python train.py --model="audio frame classifier" --dataset="melodies that start on their tonic, played by one synthesised instrument" --train_examples=26041 --gain_aug_db=10 --n_mels=40 --hop_length=160 --input="log_mel" --spec_augment=true --win_length=512 --num_classes=72 --output_stride=4 --arch="convnext" --norm="layernorm" --hidden_act="quick_gelu" --mlp_ratio=6 --layer_scale_init=0.01 --inner_norm=false --drop_path=0.05 --subsampling=4 --layers=6 --width=160 --kernel_size=7 --init="lecun_normal" --residual_init="none" --optimizer="adamw" --learning_rate=0.0016 --beta1=0.9 --beta2=0.999 --eps=1e-06 --max_steps=30500 --batch_size=128 --epochs=149.9 --lr_schedule="step" --warmup_steps=3050 --weight_decay=0.02
Rows from block 2 of a small audio frame classifier, named by matrix and row number. Rows with one number belong to one neuron. Each number is 128 + 24 x the weight over its row's rms, rounded and kept within 0 to 255. All counts start at 0. Numbers have three digits each.
After each neuron's rows are labels from the 100 clips, of 14976, where the neuron reaches its highest value: "loudest" is the band of the loudest frequency at the time of the peak. Only what is clearly more common there than usual is listed. The data: melodies that start on their tonic, played by one synthesised instrument. In brackets: how many of the 100.
# fc1: MLP up (model.blocks.2.mlp.fc1.weight, 960x160), inputs 0-159
# fc2: MLP down (model.blocks.2.mlp.fc2.weight, 160x960, transposed), outputs 0-159

fc1.193:113142114165127108165122094121130128120139147214141112104132151165076109080104074104111156127145111140119113115087112173171136122087123129139100125115107147156088135108130120146135170123131155130134145117118148159139157128151105101085141155180107129123110118129102131082114139148141126115159120127131141107160111089125109071164115142129157148105141127122102113112100125142115076113159160113110148134161100099088136154107130116132106146121103091091148160109131088106142116139141118
fc2.193:157155118141128124102145167139131164135115120138165103118116091139149128167080162107120123115151130102156129121159121138165183103132102151153153098116139073105131112163143158082145127124115130128129109146095115113146147110132157148132124133180139120141140117155175092155102122115126119136116104113086135131126202099119138130145134144095107164153130121101124148120141139195108127082138169136099119134109140123116136187135109145138107105149126135146091129116129090139099188111167160
loudest: 250 to 500 Hz (67)

fc1.652:109106109125104135154123099126139108122142135100141128142098116149072096145100122112109153139151107114199142151101121125203114128122115128096144152132100142138158149114156120100095106128114136163117106120093171109093156096150135157129147142140142110136132094154134156094142130149137118113138106155123127081118113142119113180113141121101125075078092101134153167128099108114098113145115133112066133187151134127130107131118108111099125085115121116166135137195135148138130113110121101
fc2.652:140144164115115137128156158110137114122134145117095112127132147128126111122117099144141119114143163107069115142137093145081112135097194103118135121130129102136124114116163120075152146154114126121173118073141201163118115164139141141104133086085178150121188150129109156128124114125153121126103177140110163124128162100145191159099104107097169107118089122105127125130119105100155110170095121171127116122124127104130145113135147154132127153145156110115140103136141134107126121102123113
loudest: 1000 to 2000 Hz (64)

fc1.270:122165098136121128130142120091105109154147120166150155064127120130116094124103143113115104108165140127141150148105139107102077144100144151144123126121114098110145170123166123109133129192164134166126126107162108071109142109122122108189138143140130154173144145122131136073122125105164129109149120071125144155153099153147135107132137128083127122141130099145120110106135121089097151141165152099094124153166086110136111113120146131132160127137143092123119102164130154163109110157170104
fc2.270:126116162151131146148114134133115128122110130098152109140171093155160122121097130152153136123150122104116086117103103157115161067116140136144140094124135150140126172103106127127097107152121138130099123117113113128169108133133152125134085114116152099104142130136144162164153134110140185147143169085131124145119114154119139170187105129090101115097092153111086100117141111122170114119102144095119088095146123136137157127127067140156125110122139155159108157111129122128062076131171150
loudest: 250 to 500 Hz (51)

fc1.491:154148107138153114145136152144150119130157146179144077147109126094131105128152102117121159142142111111014118145118147121109119116118158198127142111088113168144119181100139159088121145127155139133133128138106134149112149130128126099117116191124104116151178130141101135123132130167123134107133125118102094108108095140108115154164141120134150162156127114108137144112128148133117095100134085104136130113125131127080132125113173148117161151101124149152097188134135130112128118103134136
fc2.491:147083122146116119142132112131119132102172085116117138108120145145151144110123104110127106083125106125125146086138104110104152097130149110150149169113115150118141169165147140111117098105150176122158117083139127142116112120141136150156121198136116126141129077144101137150170114151094129148153108130102111120059139089145155154112137124115155117139154124131126153151120154154122132143103121163114121154088107142069142127182107107141071129102081136130134138130139091076151118159122154
loudest: 1000 to 2000 Hz (31)

fc1.249:121116104110131153115111151113101125148109149113087126137145105126143119159111116150101108102124134116131118146117130148140121094135148112121169100160160112111174149114134111129138102139093129102147155064137126124170187083130136142141148120138122067172117148163122153123134129110125126142098138098133122117170128122141154153146077101131121104187103067133129113165092123128132171132091133093049141162106112146078103110117114125159141104119135126136134124108123150094095142155137098
fc2.249:151085114095116147102119103172138112134102126113175164152103131085128148113136149124110106128105135126134136179155067100137128092127124096113156162085129101119097148090126079134105155170157148122145151133122135114111069178146132162120130130113135128112121135128126140158118146101111111120091153115127134118064106142124096119115146096154112097144129117134111121186132096126133090146138155123132132146128083132143088100117122137157087147129116111157108070135137092148093146128104146
loudest: 500 to 1000 Hz (54)

fc1.69:109167108171124124145130114099101109115101117122170137128156129144118098139133123146118128172180119112154166117119145140139127132173110137161093125117093126117120110129142130142129101119162126163122168123101123119115112144131143119119147160109113171108146108131164096065114104088141152113102118153138119120138167175129095117137099119120112164121221117104090126133151142147133125131137124167104167164123087116091138130086129164131100124145168117112105139158124146134111163168176154
fc2.69:138163135141099113118134140176130156166144143114212096119162082178109131125112148096101129134187176116138098138136128137079102113141126078157177092117157167127087155118100141119120120089132120164148146092133117114174140126098108112170105117131095154101139145156160152162139110120129137093125108084121159133144130113118155132120145147135115134135110149130119114123103094102117084113090140104132106109118105108119152139150114132168132103167117114129115143125123140141155114154142129
loudest: 250 to 500 Hz (62)

fc1.279:128081090122105135150125134113111107131137133135113120130127090131087104148119092167096122147126121143122115117109110125135103132140126128136142157133147128158123090129131138121102132117148103164132147099116167123104109190134170133106134131119107131142121073140091117141115060131132115147147146127143109105150125135113102161172090112151167139083158097075124152120100129129113105140111080090118151144124130135104128116156106125100116157105148184112159171177157131159149164145201102
fc2.279:136168136125106115119109147155120136153133151131133116151127108129074130143103101163098176093139165115143136174081141112121114126099114099114148156177144153136122136092101180085089120124124145115165121152148128185172116128122136124146095130160118120134109090102126134092142114097116142162129160154179155157141141134155114103133152156124120095168120114128135112167121164137116093123142147113116156085147130108140111155177151134168114117087117143160157136093113126149183122142124128
loudest: 250 to 500 Hz (64)

fc1.401:138173122150129125115138124124137131113115122156120131132143120134140108152139122161162147155184154125152120127118109138137133151116125121127130142129090123103138144098114119128115116125139134116213084149098105101134134106142095145158134116134114109143115138120140127135105109150091118125115141157146130111181076115162107175128107122117136113147027116136095113141146151138146138145150129099090136140134133003148135125143128149126092137111143145117133109186122151122140118134125150
fc2.401:163142146116121128125126105124130077148147111144118146122130072127129144094132161117147113133138115099145152165127103151133122117132110130142156113114131156118127139147108103128127110066049106117131111113103164147121110117143137116101123119111127140128136134104108118133125151148125129127106157157097142100151150117176046122117147217137134125169112142131129126118126127091137080115117148119121119097110130139114143113108146147106150136105101126157123110128249120132134123120112112
loudest: 4000 to 8000 Hz (32)

fc1.481:110138115102073119140103103127116173062158118139064061104094103151087117142160146109137123094139161143136162141134120099135116140132125093101122098139124149098151143105118099147132143141125132087164122114104132126115141104143110124159135140125115138139117149145120175141148118128139132095101126094102154109106144153114151161138164135142136107127104103109116182137089132100077130085148138116103132138157146141138114157122097126113128155118137166130119155126143120127140073201133166
fc2.481:132118149106130116167121151099110141129147122086163103137169149131078139135099158107136112088131121156157135141078132143088101104152140100097136093132120129135149187136134123113117149153152146135122108127117124146161083120109135120099147092148137149139162113121106099152163131123131141110130132150145093118131101141129097100104074168059130132188141158130125120156174124140148137113152072119109081125151119119126121093135151097153110109140081150100097122139106168117152100138121152
loudest: 1000 to 2000 Hz (39)

fc1.496:159135120128159075162159075115105105137152164162077099064121112103152121128136090157113123119121151130095142122116117124095102106124192130115122168132101107117133136135108121156123160149114176142126188127142106138074158164134129141143114130129113104135089129155155160143145127160177114134132122131119133146136124101114113145126107116088112109121123100104127107168102086136098104105171147134117139156093100129113123185109113122150134168142082126119147122150108137120088125123127126
fc2.496:116185155108107114116095176163157130166128116143146080142104093128129098136104169183112140106122134124145131165118153140129165085091188133121133097185155097113098098144135120121118127113108123152127144099119149104113092120143089093145131131104139135121135100141127160093117142165151088125107118109110151111156118132095111111093100123153115097125115179108124154195093108106077139135135144139143126136145116099140115120119149115134154116163188125135121114145147118122139104140134136
loudest: 250 to 500 Hz (85)

fc1.234:133112110109093132125158109105064129143150128151146082129212109149108125125038117141120149161094142138082127115149092157099121122175112068132154123115137139100134132122123125130139149150109106130161164140109150108107140148162117142142141182149096143153092149119140152132157140173113156090132129128137110119086112110117128124097110129132138142119128107114113122102105139163146137111098109112085132109110122136114140123128130165089151119114125129120108122122136150162124197161124123
fc2.234:093084115115143139138152093112134134144142156172082133093145092153130163099226136140112124099106121175121121103082151091137115153145142123144122114136120142094156157134114155079133137102130152129106102142109126126156113103159156089117128170142137151116141154121115119159114118108132106152139107108122103142108129146134105145094081129135112138135106157112148127157129130158108102137111155119117103163113118138124145124145186111121072174120082136098097134159113135117144162168125137
loudest: 1000 to 2000 Hz (70)

fc1.124:091131111142103146145121091125138135139125150151095107139133109133098162164074134139126121125128128119199159139129090130149144108124124114107122164141134094121161135084129126156129137150128136140149110075133187150095116126163141108100138122120137130156112124122141094134088137134101131132112130176126142104169139131154150157176153143090120102124059104148084143131139151133112127096117155086113139148124086082111134104142059086119115133106116107161130131145148138118131122140176168
fc2.124:140141149120136155145164163166115109120152135083147130166149091141149144082129099091134144104139107104128136155109137141113151113160122157095114117141102112129118111106141144133110189140100095130127076109111171090131114115144099121127084122128173130122122131121132106136105125158130123154124127146094130124139094172158120126145080136091122163143151135126144149119165124074113087134125127158093095159145088112115094178109175097150136106101104138127120103171152134088109114115173102
loudest: 1000 to 2000 Hz (47)

fc1.75:162126106130068126108162094124123141127161138134117098116145157124113102142116046132119115117179118102148087113125115088133071136123114100147147112113122113139157144106098162095124164142145129139143148101154136110107117100165144161126165129158100122154107109111152131122095130180100152113170123165138143114175126122146110128138149122110148150135134097111095126113129169110104089118127111094138138143111140122097102087104143113162118145145155098129145126146099128129093103117195168
fc2.75:144114134126112124141142108135133131157126080117121173137111123120129109134148095187102119137114067098146167090193150115142166145118130132148139145144141124125137171131098146113127141138127096128114125116072128122128143181103165163161163108105126160101124049127150176135137165148099184136122148125144113101125123150147159131123138142116156097130117126096131135116115119095100108139124172131114102118108102169109139117107112126152140118139146161117111117132143148113074115094085165
loudest: 1000 to 2000 Hz (38)

fc1.242:102140105136117141111124094121121153098136101136151114092101136103116109103085096129061150115158156087132147128114101112124110133122152135141135120106120132125193115117113137117146161134127112113141132160148160147142129140158135121085152125157127133160106112107138121146097143145114127147131134165141158129131131121107095111130120097117083142144173121148113134158091071162102100104148115151129167203165096159123094114126109141186110171092110107136130158121126109186104116088140110
fc2.242:130105145127098140109106114141114135086120112149131117165129094130143148135135103122134143150120067161112080105147097138127186146102166121159125126144164134109136131115122093142107123144167152180099135122127127116088123129126108134124173131162159097085164159116101158132108175128108104132092140176115157160122139089142145161117137121113090160097099111107121162117132152176172131117081150092135120092140157123132141097133150153136155142174158112106130119130107108154110102107106150
loudest: 250 to 500 Hz (61)

fc1.638:139105093101110112132134111111112133116170159164076154120124119108145153124143126103137147124135120133084131097137161136166079158097101141152145151119140065142122103117128137084155147145167155137119088111123121131153137113131129144170145127121115157088129093168124093135151095174094097106128056158127146145141151107104126134122119147143112178121109074106097183147143162109155120151136130109107148144132130180114121141127126108111116131127118093133133168115165130133128107089107141
fc2.638:114142112164091135112134089148145147118114094130126175128125099147144136121089138125120094147152125122169140144140111104062099126123125096083144124158148147149124153109120130124083085122094111145160105161129163161129102130081123136127141094150135166133138096096138131100113139107108097089133150138138173120134164129165128097148143129126125130170080135151108181128128144119146133140082137101118122091104124069117139147120132130145096113134128187131118072164136141140176111140127155
loudest: 1000 to 2000 Hz (34)

fc1.2:144175120152086119151156117116140134171165104159135098091108123099132126103103125123144134049138157123147119097145106133115111135103150113101129125092154123112111118117132108143106122123162179092093148129113126115130164118141116116143126111152122147120096162077209125146153120142118095138184129109158064154167148127117148143174139139146125112127148100104154160085116146106163103124121148123092139131143116108119115118145149134124148093121147129100110153163105161112134140099126138
fc2.2:123081167148116097169128163145098107131125103146097130131133143126064150120162141089161129129083131131115091123101153144122112113155111123119121139140155166132116123106138133144119122095110135159137123138116141116147139117146144085141071119130079105153120134140125096178118134126091181194165103120140101115105078133091127084146131138083088119101154135125116097098152147138127113159119106111069132126130106132161137166139094109118113133142126168132150172137110105115117128157122148
loudest: 250 to 500 Hz (63)

fc1.517:119135106116125107130126133135137143147141154137139143115090145113140140112144123123141153074148173136059119145094149138121152128025129123136135122101116131133158137117132108154143169135098133106114101124134150140138109163123088133147154136157117169087132093188129094160142136115124107138129138112179151098123106107097126156121104137083129146105116076127127128110105100086125110158152109124146141136087129168136099145116120104107096114120081121108092113166132159173139130122166135
fc2.517:155159135095162155112093094144147095098131105080115103161157110136086112132162145136106111098156114130161145179172141143106063160159087143125119104094117131140138171115087134119099130170142107118136160107110119092122124086114120103166094113147107112102112150108114148113144143151162162128120161141121130131140138171121149156139139128090109161134139140152143163106127110178136142128130136150081152135110145126159126145143156090100131146109076139101119145164140127129120120131168135
loudest: 250 to 500 Hz (67)

fc1.688:144134128108118126137169127120105098167165103137155153113115099080122115114081132089140125109141170097158147102154109142137103133107120093127139085137136153059185138119119096143144153122093119110135135145180087103125137123160162123111131117149074091158115115138154116118196127130151121099114120116156112108125122103107081106123121154095104147127122111106126127111160111084137135126116115142086134135113106172072147098124093111134130112115141144101123171154150146123131158098130111
fc2.688:140125121140124124191114108106087097157111097093091104158133141111128106132136095169120172089126149120099095162105136107128120109139114118131140129086170114139108130140109121120156093144104101124167154169141168165143113112112129172090113119126118165128133086113083116124132179101147176119116110082088078117127104124153124097065093087105120141124128155123115073116122098126131119123135161116127109147137133100102105117102122131129146152137088123112102140112125106141114140150109157
loudest: 500 to 1000 Hz (71)

fc1.395:098152093105121127143125143106101152082152126160131098120146125152132127110121133130122107158163091030124147118143095154122087118090112090111139123151127127069123139106167146119147122133136151108142178110119102159146158177165134147116136184151160120126118123078123116072148129162099138103146135133080100154105123131089096149091125093156134141120126133101129112118161140153133128152156148108149145148095106125123130155130130115179103121113133160136136115115131158124122124134110111
fc2.395:160127124132109089125121114155130124142148077155131122174151123113113129144110147138128114129131171091081144126118143141129127096160156118123114154111088095129123116129104136136170142098158138137086123132138067109099137101145114060131121141139169089187152156150115135159142149169156136156130166133133084107101107134104114131131169125090110154090139142122145111144150153152107134109089112117137127112174189119142143169122127132124125125064085124140149116125116133137122094106141161
loudest: 250 to 500 Hz (57)

fc1.474:104152098137127155143177098149077142102109102162100160114146099145099114115134108124130114120108124103134119100086122133132098107130123111141072083127144104117144153159113135156123145175101138112141155157129121115112133115132182103140128130118140049120105136121178153138144091144144070145143150093096129087163129140122147142194131127144126153128151103121085123134104154091135146118140132115138146134067152148119100154131138105121147112118159073138145137119154138107097141150121124
fc2.474:139158149150118152096181150068166169125141068130152148123133100095104133134120104162125139147136151117133121116189159085139126099111133128115133147126166151113129185110087128138150139128117113139116132140095115129132144153133134156146136108143132171135147153153104116163111170119127186114147165110107135099123151114144143152123172119149156101136130120139104130144145121133163113163096153127110116130137157120154121095138106176100136105116143083099130094101147149162092148082087113
loudest: 4000 to 8000 Hz (39)

fc1.328:132149108158130130117126097120137096131117160153095133125165129098099104097130117137090162114120135102139130044130111109189148114144114123119106131131139138155102117084094116131111139188118169156150159135140166170143091134107167127155137181117134138146110111121125100151136136118133112125125153121139125109144109168121110115118132106114126103115149124099054157133154134108112122100127149122125143153158081126107091165125122096092136085130137055125120126091140123123157127126129170
fc2.328:130147115107116150147158174104137154135140089143129086165169148140174119113137143085126110136109127112124124113129110112151132140157091120141132089099188114120095128102121123109103137144112138120105081136118135081103130124112135188089142182078152159145126117127181132136098112136119158114139149114086136108133156108113160099117132125132119153111164135094141162136162125144134162132157127143092122097130083109154169093102134122147118131135137128117120093158166121093102156115171083
loudest: 250 to 500 Hz (57)

fc1.363:097086114118166172132147114143129113094139103160114088090123110095153134134091121121126096136126120094136122136144111089143139115183124104093127141122107120109121145072127153133133148168125114103166156178127103111162108154153127147110170117145091081175107144089136149124161094175137110117130120131134142099096140100132137116145121104123121122153134119098125143137116186182101094094132114098101122144142111138107202129117118110124171106166112120140120151119136117133122096097120131
fc2.363:124137071119102129134131107142128118103141130101081127104152090133091111119164110135090129116114068148096094094140100080147132128136119097134109114105153132115114145096113146122129133117140167148125132133131115155120131148156172144100119081133165115114171121142128119103106126153158191129131102102146093133100120100101104186136145169100109125108107134111085149149112143168169129093153136108142150069138136162136096165152149097131108136141109141131094109099095105153111118123143143
loudest: 1000 to 2000 Hz (36)

fc1.741:138113125117153108115155103129085112122129126111104130111103104149097083102105116109139124125135136108158077157117150094129132169086144121147119134116072118143124114127133127128129173125146133151140132165149102116119085149145120131158181114149092123167136142144212147106147123156171140103116126110092109142116118099127112075093148084130146111118107095092128132128097085114114061100129140139158138129143122152096140123134113135159174114121117158096134166126125150115139133085138166
fc2.741:170141113141130127131140131130112127139140138087139122144090095112109110157160123156154164144149112142161093109154148116110115145121179144115164154121131128106113087134164150073174165124166090137160132092138075128136114131143171148122145150117082107148144131135096133164100156144089112107124099179136101145133109098112131114094143136113118116138123147108120104128122090124048134145142131137092126172127079129123132140096135115164114141145109124104159093132138108160123124159135179
loudest: 1000 to 2000 Hz (38)

fc1.614:150131102122134121120150100132121160133175103130120109128140135139113120130118116118126152095073101145084111126117120076153100110098124110084128147120157112102141082107133082092123150158115122114106113108126105125110122115136116110177123114136170086171165116128175099122126134122174137177156122104117130124160127114103163130142130107115134117097124101108117035110130146160136138141122142143093129138114130105092081155107127178150154161127125117114087151146118113157136155117183142
fc2.614:135146127109159150101090122157156143115130147161163160113141127098137079100127131157116153070097152142140157097130135117144118146135130156100112159148114141113129124118152143149145127128134092148121094138108103117115149130098124148087074149120129099151114154150117115062097145097158087154152137131129098109111170127154154137144120127082134137114165136101139156135114127143157122147111139124109151185064085132122155126128132123136096176119121136115096079173151102143151091149163141
loudest: 1000 to 2000 Hz (61)